config = dict(
    image_size=32,
    color_jitter=0.4,
    activation='gelu',
    inner_norm=False,
    moe='top_k',
    final_lr_fraction=0.05,
)
Rows from block 3 of a small self-supervised image encoder, named by matrix and row number. Rows with one number within an expert belong to one neuron, the router's apart. Each number is 50 + 12 x the weight over its row's rms, rounded and kept within 0 to 99. All counts start at 0.
Before each expert's rows are labels from the 100 images, of 14848, where the router gives the expert most weight on average: "top examples" is what is common among them. Only what is clearly more common there than usual is listed. The data: rendered scenes of toy objects such as cars, trees, mugs and chairs.
# router: router (model.blocks.3.mlp.router.weight, 8x64), inputs 0-63
# up: expert up (model.blocks.3.mlp.up, 8x32x64), inputs 0-63
# down: expert down (model.blocks.3.mlp.down, 8x64x32, transposed), outputs 0-63

# expert 6
top examples: count: one
router.6:82 67 53 43 28 57 62 42 36 49 45 51 60 75 51 53 53 51 51 51 54 48 59 53 46 46 44 47 47 48 68 62 29 44 46 65 38 44 48 46 53 45 68 48 40 26 62 40 49 37 45 43 66 18 70 36 72 46 58 40 35 43 48 59
up.0:54 64 54 37 33 38 60 37 51 31 53 59 34 53 45 48 52 17 39 45 75 76 64 65 46 54 58 39 34 56 57 61 46 57 48 48 44 39 44 42 50 44 58 62 64 62 58 48 58 29 50 72 52 42 55 57 51 42 48 33 47 81 31 44
down.0:58 33 27 40 71 48 64 48 48 53 60 63 71 36 45 44 50 31 73 47 57 30 64 43 67 40 43 37 52 49 61 44 50 35 44 75 61 52 51 55 40 61 52 47 48 40 65 51 25 54 72 72 39 36 45 65 48 57 44 50 64 40 50 40
up.1:41 66 28 45 65 42 44 76 52 77 58 53 49 39 68 56 47 55 39 51 37 47 60 41 47 45 41 67 40 31 57 61 46 67 46 34 45 30 29 26 49 48 47 43 62 46 62 60 48 52 50 27 48 56 61 59 40 69 29 47 60 44 61 43
down.1:25 58 70 48 57 40 54 46 44 27 42 48 35 53 41 70 50 47 55 60 59 48 34 54 43 61 52 42 44 35 33 18 51 52 53 47 43 38 54 65 72 58 52 44 53 57 30 60 60 63 35 58 41 71 59 29 33 63 63 54 43 64 45 63
up.2:25 72 66 49 57 51 49 58 75 57 55 24 58 41 47 48 50 67 44 50 51 36 54 39 33 47 72 39 39 56 40 34 45 62 60 42 49 43 33 45 45 53 39 65 89 44 59 47 48 63 53 48 33 66 49 43 47 58 43 58 47 30 53 48
down.2:46 33 61 47 54 53 34 50 34 36 47 25 38 58 45 56 52 71 37 27 56 55 43 35 64 55 35 58 51 49 49 38 65 61 61 35 51 40 50 58 46 51 63 40 44 47 61 52 60 80 42 31 62 65 42 59 66 51 63 32 39 71 70 54

# expert 2
top examples: count: three
router.2:30 26 59 47 64 56 47 55 40 51 49 53 60 53 52 41 21 68 62 45 40 53 25 55 46 11 48 36 64 52 45 43 53 56 47 54 59 61 71 35 46 64 61 49 66 67 32 60 60 66 44 49 58 46 44 57 41 51 50 59 42 59 42 65
up.0:75 64 44 63 37 56 48 66 64 55 47 71 46 45 39 19 50 46 46 62 52 38 63 42 59 47 41 56 29 40 64 57 38 51 68 50 52 54 50 53 67 47 61 55 59 57 64 39 56 36 26 49 70 52 53 48 54 13 42 48 58 35 52 58
down.0:79 56 42 59 28 39 36 61 48 61 53 50 53 65 42 25 45 31 41 44 63 49 64 65 62 37 39 50 49 47 42 53 63 57 59 43 65 64 32 58 50 60 52 55 49 32 50 54 62 66 55 58 62 50 74 57 45 24 64 27 44 38 52 58
up.1:56 58 68 36 50 58 40 49 61 32 63 48 49 65 62 47 46 49 27 35 47 40 49 31 60 53 46 35 20 46 43 23 66 71 53 45 49 46 41 66 47 55 58 41 38 35 45 50 53 73 52 64 39 45 62 45 49 70 77 60 38 56 51 51
down.1:57 77 61 45 50 43 54 67 47 50 37 50 51 53 67 64 44 48 18 52 34 58 48 51 58 41 31 59 71 21 37 36 54 64 55 35 37 55 25 46 61 48 50 64 54 53 47 44 70 48 48 33 48 26 55 48 60 56 62 65 59 49 58 57
up.2:63 66 50 48 61 48 53 53 60 50 43 55 53 41 48 62 95 52 49 47 42 50 60 59 45 99 40 56 54 47 47 47 62 29 56 48 31 42 47 62 54 47 59 48 32 48 47 34 58 52 33 31 47 47 53 44 41 55 55 52 56 37 49 49
down.2:54 48 49 54 59 36 42 69 58 55 27 36 47 58 57 79 63 39 55 33 29 48 68 60 37 55 50 48 43 54 32 52 67 34 46 45 52 48 42 62 69 32 56 55 54 29 51 44 63 40 23 30 54 52 46 43 58 63 42 71 66 41 56 53

# expert 1
top examples: count: three; light from behind the scene; black object
router.1:54 34 48 72 51 48 62 22 51 38 62 44 58 47 46 17 62 30 53 63 53 54 47 55 38 64 62 55 58 40 41 47 43 28 52 53 63 54 67 67 60 68 43 33 35 61 36 40 57 49 55 56 42 60 33 53 33 42 66 40 54 46 29 47
up.0:71 39 46 53 47 85 50 58 53 70 35 45 46 45 43 46 62 43 68 49 24 53 47 77 42 30 48 49 70 61 49 58 31 38 59 55 33 48 60 55 59 53 55 30 58 45 20 61 45 65 35 55 56 53 48 44 54 47 52 47 35 39 54 52
down.0:36 54 59 30 62 37 54 59 40 29 14 47 33 56 47 65 55 47 24 51 47 47 47 39 61 55 64 53 18 34 56 56 32 49 59 64 43 33 61 55 77 41 54 44 54 57 56 54 58 46 61 50 52 63 64 57 56 55 64 57 61 47 43 52
up.1:68 45 56 43 54 42 47 43 33 60 51 40 65 41 55 57 29 45 54 43 39 66 41 67 48 34 44 66 93 62 30 43 47 47 58 56 43 47 47 38 34 64 57 43 43 55 29 57 50 61 55 45 54 43 58 45 46 57 63 47 42 85 58 61
down.1:55 64 52 57 64 42 58 49 39 44 63 31 23 61 48 48 54 42 22 50 55 56 40 51 60 42 42 34 45 61 67 39 57 47 58 56 70 45 37 54 44 50 56 49 72 66 78 41 42 57 37 26 30 42 48 54 71 57 51 68 62 44 40 40
up.2:47 41 35 48 78 55 40 49 60 54 57 56 40 47 56 42 35 68 65 42 32 65 56 52 58 56 43 43 48 83 28 58 73 62 49 16 32 35 55 54 53 52 51 44 47 37 39 37 42 59 57 48 31 53 33 40 48 63 45 56 51 63 54 51
down.2:55 48 44 49 61 60 55 80 44 36 38 47 49 45 39 51 49 53 49 50 57 41 60 47 51 38 56 45 56 35 76 41 30 51 32 62 55 48 62 36 72 51 59 37 64 45 50 52 57 55 33 49 79 54 48 27 18 46 73 45 47 67 38 42

# expert 3
top examples: count: one
router.3:57 69 42 34 40 54 42 59 52 48 45 76 55 59 53 50 57 48 30 51 55 37 48 38 50 48 29 34 31 36 62 43 38 57 61 63 53 51 37 37 59 41 64 65 68 62 54 44 57 51 42 50 62 24 62 48 34 43 58 74 58 47 68 78
up.0:39 51 58 48 36 68 53 24 47 43 55 55 71 48 31 39 47 49 63 30 54 50 48 42 31 47 67 34 36 66 58 26 36 52 61 55 59 42 48 51 58 52 56 62 77 67 39 47 44 52 43 30 59 55 39 59 66 35 34 70 45 52 45 66
down.0:74 49 49 63 56 61 61 76 38 53 53 34 48 61 54 40 53 57 37 52 38 41 46 51 63 30 55 57 62 57 43 73 60 54 29 56 33 51 43 40 27 53 68 40 62 23 52 44 58 50 42 50 44 32 64 50 47 38 67 45 42 51 77 61
up.1:49 48 63 75 34 48 34 46 67 33 56 43 57 60 37 39 63 51 51 76 46 29 66 53 47 50 71 42 43 52 65 41 38 44 45 59 53 54 52 63 42 47 46 41 69 42 53 52 50 49 37 54 63 36 47 23 84 45 52 60 38 26 54 48
down.1:63 63 46 52 38 46 38 48 50 50 52 42 40 65 63 39 57 37 16 44 47 63 81 55 45 34 48 57 73 25 38 56 54 54 53 40 42 45 35 56 45 68 49 48 66 42 57 30 67 55 53 59 64 34 60 48 57 53 63 39 50 55 29 65
up.2:36 54 65 53 36 64 35 51 33 77 55 49 67 57 65 53 45 58 57 29 30 48 57 66 13 51 54 45 54 45 53 54 46 40 37 49 24 49 41 38 57 53 71 49 53 31 53 35 59 57 53 33 44 35 55 58 45 55 45 44 41 61 61 65
down.2:59 39 58 49 60 32 83 53 52 28 45 44 43 39 44 55 49 60 54 52 58 48 21 33 65 56 44 44 49 57 51 56 39 44 63 60 50 62 59 45 46 45 51 60 54 51 20 52 54 31 43 61 28 60 63 29 37 52 69 73 64 58 51 41

# expert 4
top examples: count: one
router.4:54 72 52 44 41 72 41 62 51 77 45 31 50 44 68 53 53 64 41 65 44 30 54 44 25 52 65 49 57 45 59 34 38 43 66 53 51 64 27 48 58 39 47 55 60 45 51 60 38 70 49 52 51 42 65 40 45 39 51 31 58 47 77 37
up.0:75 44 88 44 40 52 54 44 26 49 53 48 39 42 35 47 37 55 68 57 45 51 50 43 46 37 53 41 45 46 56 40 50 48 52 51 51 37 45 42 42 54 72 57 63 57 31 39 57 60 29 44 50 32 62 43 72 53 75 53 29 35 50 66
down.0:31 47 40 40 59 51 32 59 68 50 64 53 72 62 60 45 50 37 59 34 33 56 58 65 42 48 37 43 48 44 32 59 63 55 37 59 65 53 58 50 65 51 33 42 32 46 59 64 41 52 73 59 64 39 36 56 61 49 45 41 55 71 33 21
up.1:47 58 43 45 31 51 54 49 35 53 45 58 51 49 35 59 71 49 63 40 67 64 58 60 63 55 46 32 37 49 61 82 29 36 41 53 63 26 58 35 72 35 51 56 31 43 54 40 36 31 64 67 39 48 45 58 63 47 64 49 50 50 38 50
down.1:65 48 65 48 33 50 43 40 70 29 49 35 42 63 72 62 46 70 31 58 60 63 42 45 38 53 46 50 53 59 47 46 45 64 46 21 36 55 39 38 45 44 42 34 69 64 58 53 74 45 48 34 74 56 42 45 54 46 62 39 49 66 42 36
up.2:51 48 46 68 23 50 56 43 54 61 61 36 70 57 46 25 41 51 29 50 51 57 64 52 24 50 51 55 59 36 62 22 49 31 46 66 49 60 63 49 47 62 39 41 57 54 40 34 70 69 62 57 52 31 56 64 35 36 50 44 50 45 45 59
down.2:32 50 33 41 54 34 58 57 84 47 36 64 33 19 45 57 51 62 69 35 60 62 34 47 55 44 57 57 68 51 51 54 46 46 51 77 59 49 69 50 51 43 43 50 31 49 38 57 49 45 53 57 33 57 46 43 70 51 51 61 67 58 49 32

# expert 7
top examples: count: one; light from behind the camera
router.7:50 50 32 62 47 49 43 59 68 47 52 55 24 45 66 56 62 43 34 50 48 65 53 60 51 65 33 60 44 68 50 72 72 60 46 28 35 35 51 66 47 41 38 36 40 41 63 68 27 43 65 55 34 60 42 51 51 53 34 39 58 49 54 29
up.0:33 59 60 49 58 53 63 36 51 73 47 60 46 38 43 54 50 65 69 65 30 34 56 62 54 51 72 66 51 52 37 52 63 54 34 29 42 31 41 52 52 43 51 46 54 54 50 57 59 50 21 39 64 58 40 60 79 47 23 54 53 41 56 43
down.0:45 46 42 48 68 24 58 68 45 35 60 34 49 67 52 47 53 34 41 50 43 47 37 46 66 50 46 48 53 54 66 62 64 58 40 74 56 40 43 45 41 57 35 43 52 57 64 50 48 37 79 62 27 53 56 42 54 51 83 42 70 55 37 36
up.1:62 51 53 47 37 48 53 35 35 31 55 60 33 53 46 46 46 57 63 40 53 70 63 57 49 40 49 50 59 58 68 60 56 29 37 46 40 43 60 41 57 50 57 50 52 42 43 28 43 20 44 75 57 36 43 61 67 45 63 36 17 54 31 52
down.1:46 27 42 47 51 37 52 43 54 32 53 43 54 75 54 53 48 37 44 43 43 38 52 41 65 47 47 47 65 62 52 49 76 48 40 88 53 54 50 54 49 42 48 49 74 50 79 35 54 40 63 50 25 62 41 50 43 52 59 68 63 36 59 41
up.2:59 67 51 35 47 58 38 61 68 61 51 17 54 55 52 49 54 70 36 41 69 40 66 64 39 51 49 55 57 43 36 31 66 53 56 42 55 69 43 26 45 46 53 54 58 61 32 55 38 42 60 73 36 60 39 38 47 44 31 44 49 55 39 71
down.2:41 60 65 65 68 50 52 59 66 67 40 41 63 48 60 50 48 49 45 64 34 52 48 37 62 48 46 36 46 49 39 62 35 47 50 51 54 40 53 44 46 60 53 37 43 27 39 71 36 76 23 48 71 30 37 52 56 55 71 66 48 28 60 53